Weights of a small masked image model.
Model: encoder arch vit, encoder layers 12.
Training: soap at rate 0.0023, 5200 steps.
Data: trained on drawn branching plants, 145000 training examples, 9.2 epochs.
Rows from block 4 of the encoder of a small masked image model, named by matrix and row number. Rows with one number belong to one neuron. Each number is 128 + 24 x the weight over its row's rms, rounded and kept within 0 to 255. All counts start at 0.
Before each neuron's rows are labels from the 100 images, of 14848, where the neuron reaches its highest value: "peak on" is the class under the peak. Only what is clearly more common there than usual is listed. The data: drawn branching plants. In brackets: how many of the 100.
# fc1: MLP up (encoder.blocks.4.mlp.fc1.weight, 640x160), inputs 0-159
# fc2: MLP down (encoder.blocks.4.mlp.fc2.weight, 160x640, transposed), outputs 0-159

peak on: foliage (51)
fc1.241 [118 133 131 162 119 103 154 154 160 106  95 137 122 170 121  97 148 118 123 152 144 139 111 143  94 141 120 142  88 153 128 127  94 107 145 115 135 112 170 116 149  88 113 164 174  73 120 129  95 114 182  85 156 136 118 100 154 147 138  84 129 118  95 144  91 205 166 129 128 163  99 126 146 159 125 138 139 133 143 127 134 148 148 121 107 125 143 120 108 110 151 116 143 108 127 131 127 142 119 122 144  97  89 112 112 121  94 118 113 154 155 101 167  92 132 138 127 117  82 135 147 107 109 120 108 113 100 144 132 122  92  80  98 118 118 120 107  83 170 129 178 123 149 137 175 140 113  69 149 146 142 125 126 148 143 113 108 125 122 117]
fc2.241 [136 138 148 104  98  99  57  77 130 160 100 134 144 108 136 122 117 108 120 101 127 133 148 112 186 146 124 139 182 132  87  98 134 155 101 109 103 142  74 152 136 162 146 123  96 148 146 134 122 114  90 131 145 127 118 125 116 117 128 133  92 124 152  95 184 109  97 121 111 100 144 150 146  90 140 108 117  86 127 148 124  86 112 121 152 132 141 150 122 132 140 115 124 113 133 111 155 101 112 123  82 143 177 135 145 109 121 149 116 141 104 110 146 125 138  92 153 123 139 139 122 186 134 126 130 118 154 120 116 155 160 177 177 140 149 125 131 155 127 156  70  71 110 120 123 140 124 171 118 146 128 150 124 141  96 123 162 135 132 104]

peak on: ground (99)
fc1.379 [126  79 154 156 101 116 116  96  98 157 111 115 138 152 149 123 109 155 165 118 129 143 127 142 139 110 120 166 160 110  97 133 144  57 148 145 146 123 140 144  97 190 109 103 128 128 126 139 131 114 136 141 155 142 117 131 110 115 141  93 110 160 100 138 124 155 118 110 137 139 104 154 106 130  84 105 101 143 161 115 133 100 110 157 168 147 173  96 101 117 105  93 128  72 184 115  86 138 108 114 129  93 118 127 138 130  85 120  96 160 174 141  96 135 104 141 147  93 136 131 115 123 134 144 157 196 129 155 117 163 128 139 168 131 142  93 141 120 104 116 132 140 143 129 100 137 132 146 118 125 120 190 147 106 133 122 147 104 105 127]
fc2.379 [189  93 101 131 139 110 140 127  96  98 130 110 115 139 156 120 141 139 122 149  87 143 167 135 130 154 139 121 128 138 132 140 125 116 139 139 128  80 151  96 101 133 143 117 116 122 132 131 150 140 128  99 115  92  76 122 149 132 122 113 149 190 130 144  91  91 145 154 155  68  85 119  66 155 100 136 139 125 121 133 117 136 101 132 158 168 109 130 143 141 160 142 145 160 128 135 125 152 143 161 181 130 115 148 113 141 186 187 120 125 114 145 130 125 171 186 161 146 140 137 139 119 127 146 138  89  79 128 115 101 103  84  92 133 127 136 130 117  76 137  85 139 119 135 153 110 109 129 135 115 125 117 134 162 110 133 126 104 132 123]

peak on: ground (100)
fc1.430 [119  99 138 123 126 122 101 121 110 148 111 121  94 154  91 110 124 121 169 125 104 118 152 115 147 133  98 124 133 163 141 141 175 131 119 103 136 133 137 131 113  74 135 149 142 166  93 141 139 164 119 106 140 120  92 103 115 103 163 101 180  98 145 181 117 110 130 153  95  86 131 126  90 128 144 104 125 121  71 123 133 170 112 118 112 144 114 115 110 147 105 129 158 126 149 144 119 149 157 109 101 142 130 117  93 120 151 113 125 100 127 160 146 153 146 139 102 141 183 197 153 129 133 147  99 118 129 131 118 129 144 138 133  68 119 161 115  98 115 109 140 120 123 132 178 178 118 173 106  92 135  82 133 118 143 123 117 100 179 119]
fc2.430 [117 138 114 106 139 113 165 116  95 118  94 162 140  67 138 126 125 125 123  99 128 147 122 128 155 123 150 135 158 130 119 105 133  99 128 116 145  91 135 149 100 143 121 114 130 137 157 153 139  85 133 173  93 113 103 137 111 140  99 152  84 150 117 103  82 114 141 113 103 104 145 151 149 106  66  85 158 132 110 107 117 122 130 170 155 171  94 122 147 167 129 156 159 142 146  89 153 110 160 152  94 124 147 158 142  99 137 176 133 158 105 145 123 114  75 111 158 113 123  86 114 120 116 122 107 178 144 115 157 127 119 117 115 147 127  85 162 147  94 131 133 144 120 139 164 105 137 121 149 115  89 171 125 105 157  97 152 124 119 145]

peak on: wood (43)
fc1.109 [122 140 137 146 145 105 131 136 163 135 142 149 113 130 152  88 162 165 190 166 143 123 118 148 122 141 120 107 149 140 144 190 136 136 136 153  87 100 164 107 126  65 137 118 124 120 122 141 157 112  80 143 114 160 140 126 111 185 130  89 122 101 114 156 147 121 113 119 154 158  94 172 128 131  96  87  96 119 122 116 131  99 119 120 132 118 123 116 126 107 120  86 139 108 168 112 104 142 113  90 103 156 155 128 157 107 112 123 133 148 134 151 107  96 118 120 133 120 157 126  89 138 153 135 176 129 106 118 140 145 178  70 108  90 121 160 100 118 115 120  99  79 122 143 125 119 126 139 124 131 108 152 116 115 132 129 138 125 161  61]
fc2.109 [134 132 101 123 152 132  91 141 159 121 116  96 142 131 135 113 121 145 169 106 114 131 173 142 135  90 135 158  83 148 137 117 149 102 132 104 173 144  97 107 110 148 117 172 102 126 148 162 127 142 153 161 122  98 133 144 130  90 143 132 114 101 135 166  85 106 120 100 139 139 121 146 124  90 116 110 113 156 116 106 131 125  90  89 125 131 185 143 108 111 165 156 105 172 141 147  65 143 123 123  97 106 122 129 130  79 100 139 115 126 150 167 118 175  80 168 151 154 105  79 135 144 160 148 117 125 109 130 149 170 117 144 140 137 157 132 104 158 124 144 137 113 135 102 127  80 132  92 145 126 167 121 137 152 114 119 149 112  92 155]

peak on: foliage (44); wood (27)
fc1.543 [104 160 117 138 126 188 122 184  90 115 159 115 116 132 118  97 142  99 137 104 122 147 102 125 103 141 159 113 130 126 148 113 155 146 131 151 141 142 104 114 104 135 122 171 117 130 164  93 136  85 139 161 121  57 105 121 103 114 123  80 152 166 156 115 128 129 137 111 119 138 112 147 116  94 129 117  81 109 154 151 114 175 143 135 138  91  90 171 127  79 132 109 149 117  86  93 126 131 106 158 108 152 119 167 124 176 108 104 125  89 112 126  99 105 129 135 105 106  95 127 152 134  97 147 135 116  99 154 131 124 123 111 103 120 151 111 120 123 130 186 119 121 127 114 125 117 140 113 148 111 108 106 185 180 128 148 151 133 115 150]
fc2.543 [124 110 129 151 121 114 151 107 132 117 107 170 158 147 166 115 100 155 118 162  92 112 130  84  97 141 132 194 111  98 104 123 110 116 128 101 120 136 160 135  98 141 119  91 180 158 102 133 163  97 133 183 134 197 135  98 143 114 121 151 155  83  83 110 113 158 148 107 154 131 134 131 139  93  95 125 133  81  97  86 139  96 180 113 106 126 129 146 157 102 140 127  91 141 163 120 108 124 127 153 128 113 118 114 117  90 139 166 138  90 135 157 124 178 122 136 132 169 144 120 156 143 156 116 182 107 109 107 124 153 123 116 108 151 117 126 123 106 158 122 118 127 127 135 136 112 148 140 146 141 145 117 132 113 140 147 118 107 112 155]

peak on: ground (63)
fc1.240 [118  91 109 148 161 179 146  88 123 143 122 151 165 123  89 134 117 119 148  96 131 160 135 138 123  82 122 133 160 143 147 132 128 141  84 113 152 149 135 137 138 112 131 102 130 151  97 143 146 139 127 116 136 110  80 155 115 139 126 104 123 132 106 136 154 149 178 125 139 143 161 161 112 119  62 113 121 158 158 148 126  69  96 118 160 112 152 185 115  97 124 122 123 133 129 132 155  96 148  96  83 162 117  95  96 152 132  82 150 122 126 139 168 106 163  97 121 119 178 149 127 142 120 126  95 139 132 128 154 156 126 127 147 127 106 120 168 130 153 138 130 118 136 104 104 138 149 158  99 117  83 129 146  88 152 110 119  91 173 128]
fc2.240 [128 150 128 115 148 128  81 105 113 137 137 152  79  98 138  86 158 120 120 174  90 131 123 107 132 154 135 125 130 107 103 124 135 102 145 138 137 142 125 121  97 138 115 152 124 112 113 121 100 126 116  88 138 162 161  79 139 130 126 149 156 149 159 116 181 131  95 119 101 117 147 124 173 105 137  91 115  91 113 141 184 134 131 126 138 111 145 136 133 179  96 139 113 122 103 105 118  73 107 102 163 134 168 128 158  74 121 140 122 117 113 145 133 156 102 110 132 157 128 103 118 125 145 124 156 134 104 131  89 135 168 157 129 127 189 164  84 116  78 130 142 157 106 148 120 127 127  83 144 140 131 147 108 108 120 124 167 152 146 178]

peak on: foliage (32)
fc1.35 [138 144 106 104 106 174 147 125 159  94  88 105  83 138 108 168 117 190 127 137 153 100 110 137 152 124 103 137 182  93 136 149 139 128 141 142 131 180 139 127  90 118 159 113 127 106 138 111 156 157 140 120 155  80 156 148 165 168  96 131 105 144  71 144 117 154 179 118  98 134 104 130 142 127 108 132 120 136 121 140  98 106 114 100 101 161 148  72 109 121  96 125  76 143 114 152 105 119 143 132 122 166  97 105 127 143 121 115 155 103 153 120 102 138 108 140 116 145 122 131 125 106 146 119 124 145 123 102 149 156 128 135 126  74 170 139 112 111 153 109 144  97 126 148 152 123 148 113 148  97 180 128 129 123 139 160 142 159 107 124]
fc2.35 [139 102 170 126 107 131 121  88 175  99 142 128 134 112 120 146  96 151 173 146 130 157 124 117 132 146 148 116 108 154 177 110 119 119 162  75 149 107 118 121 126 145  94 142 162 166 125 150  97 126 162 131 147 154 154 117 113 119 125 131 130 123  98 114  96 103 101  91 153 144 186 155 126 180 121  94 134 158 171 127 120 158 173 136  65 131 136 113 133 128 159 116 104 135 146 172  97 123 119 159 125 107 110 113 151 105 137 114 115  89 133 144 111 120 159 109 121 148 133 112 124  91 166 121 109 125 131 134 137 107 115  88 103  95 151 169 111  91 142 137  94  75 130 118 129 119  92  98 136 117 119 121 188 127 100 124 105 125 138 114]

peak on: ground (100)
fc1.95 [102 111 109 138 131 174 120 124 154  96 136 126 123  72  97 120  85 118 167  98 106 122 138 144 104 153 167 121 133 152  89 116 132 112 149 169  98 128  96 117 208 116 115 144  98 102 146 174 116 127 125 152 157 144 166 128  86 143 143 108 146 115  96 137 144 163 163  78  73 159  76  83 108 124 107 128 146 129 134 149 140 105 146 126 131 109 107 100 127 107 124 103 137  91 140 108 124 165 117 149 140 142 115  88 129 129  94 154 131 119 152 143 133 107  97 126 149 133 101 105 100 117 105 142 115 158 120 106 106 150 144 123 137  73 137 135 111 117 120 148 129 126 159 151 140 143 155 147  99 135 108  96 127 111 152 157 134 115 122  76]
fc2.95 [144 119 121 102 165 137 129 143 165 131 107 101 133 113 135 107 152 141 150 121 133  96 133 140 172 153 107 125 115 127 128 128 148 128 108 121 151 113 145 136 148 142 123 139 106 155 111 178 137 153 101 122 124 106 119 112 148  88 157 155 110 151 132 117 135 125 144 114  84 130 134 173 160 141 156  99 110 106 138 141 117 124 113 114 160 149 160 152 142 153 156 156  70 182 118 117 105 149  75  62 146 102 152 137 157 174 181 111  92 176 101 134 127 125 120 144 171  98 143 130 132  96 123 159 105 128  85 150 132 130 110 118 128 158  84 173 142 145  96 130 161 127 144 108 130 146 118 115 144 154 107 138 104  74 125  83 128 148 100 112]

peak on: ground (100)
fc1.42 [119  91  97 146 116 132 129 174 176 121 138 110 138 117 121 122 136 125 113 156  82  94 127 135 172 140 121  96 103 143 125 149 129 108  85 141 106 128 112 131 174 134 126 141 167 162 113 125 110 124 108  79 135 114 115 101 112 150 110 112 142 177 116 135 120 156 167 117 139 138 131 144 122 112 153 108 130 155 166 175 182  93 146 129 118 103 125 126 148 151 131 158 101 118 114 103 123  93  93  84 206 115 123 176 117 152 133 137 148 126 104 105 128 108  88 117 137 154 123 115 152 177 109 130 124 147 106 112 122  89 137  90 127 125 133 172 104 140 104 146 104 111 100 150 112 115 147  92 134 118 104  71 153 105 115 110 141 152 155 123]
fc2.42 [122 161 135 127 100  77 183 125  86 124  89 154 134 157 150 165 119 101 134 101  95 159 123 126 122 169 151 163 177  86 122 104 131 118 163 142 136 136 130 137 146 125 138 115 114 114 131 108 176 165 130 113  93 146 128 110 137  88 126 147 142 156 123 145 118 106 158 120 107 124 128 129 139 151 136 119 185 114  93 106 100 109 129 130 128 173 119  63 110  75 137 123 115 110 121 136 112 192 126 117  74 105 141  97 123 115 102 128 124 150 117 138 132 103 175 154 115 140  92 158 127 127 118 122 123 101 119 139 127 157 128 104 139 155 103 113 134  73 139  89 122 104 119 104 148 144 131 109 138 114  96 159 118 109 181 109 123 128 115 148]

peak on: foliage (46); wood (27)
fc1.20 [158 134 124 133 117 124 146 139 116 136 153 118 122 137 168 127 124 139 131 129 117 150 104  94 163 106 148 128 132 143 102 114 158 137 110 137 128 138 104 129 125 144 122 117 180 158 100 146 124 143 138 149 160 117 133 130 109 114 204 174 121  87 139 111 135 116 153 188 142 147  82  84 134 108 117 168 134 104 127 169 130 164 108 109 144 154 151 127 108 107 133 163 161 105 105 136  94 132  73 113 136 145 106 138 101 191 132 164 130 123 128 130 123 119 124 152 132 109 107 110  95 135 137  95  90 118 151 165 103  88 169 139 129 176 151 137 117 103 151 105 128 123 140 101 139 155 159 100 154 179 147 110 136 174 148 112 122 104 132 178]
fc2.20 [152 146 162 135 159 132 190 126 110 152 131 126 114 121 129 151 145 120 124 149 103  81 133 139 124 137 152 181 107 125 118  80 178 127 125 161 130 135 119 117 133  98  96 115 156 111 113 163 114 101 136 130 155 103 100 117 104 141 122  84 141 105 128 129 160 177 107 131 125 133 143 188 181 112 125 134 141 110 111  99 144 171 102 139 149  92 128 127 135 146 135 106 141 115 133 118 125  78  82 136 112 102 103 151 132  92 126 107 125 114 141  98 124 130 143 143 126 107 133 143  94 107 124 137 131 112 113 159 141 135 185 138 190 135 141 130 135  93 146 119 114 119 170 172 102 113 128  94  94  83 124 102 120  69 149 140  95 103 122 142]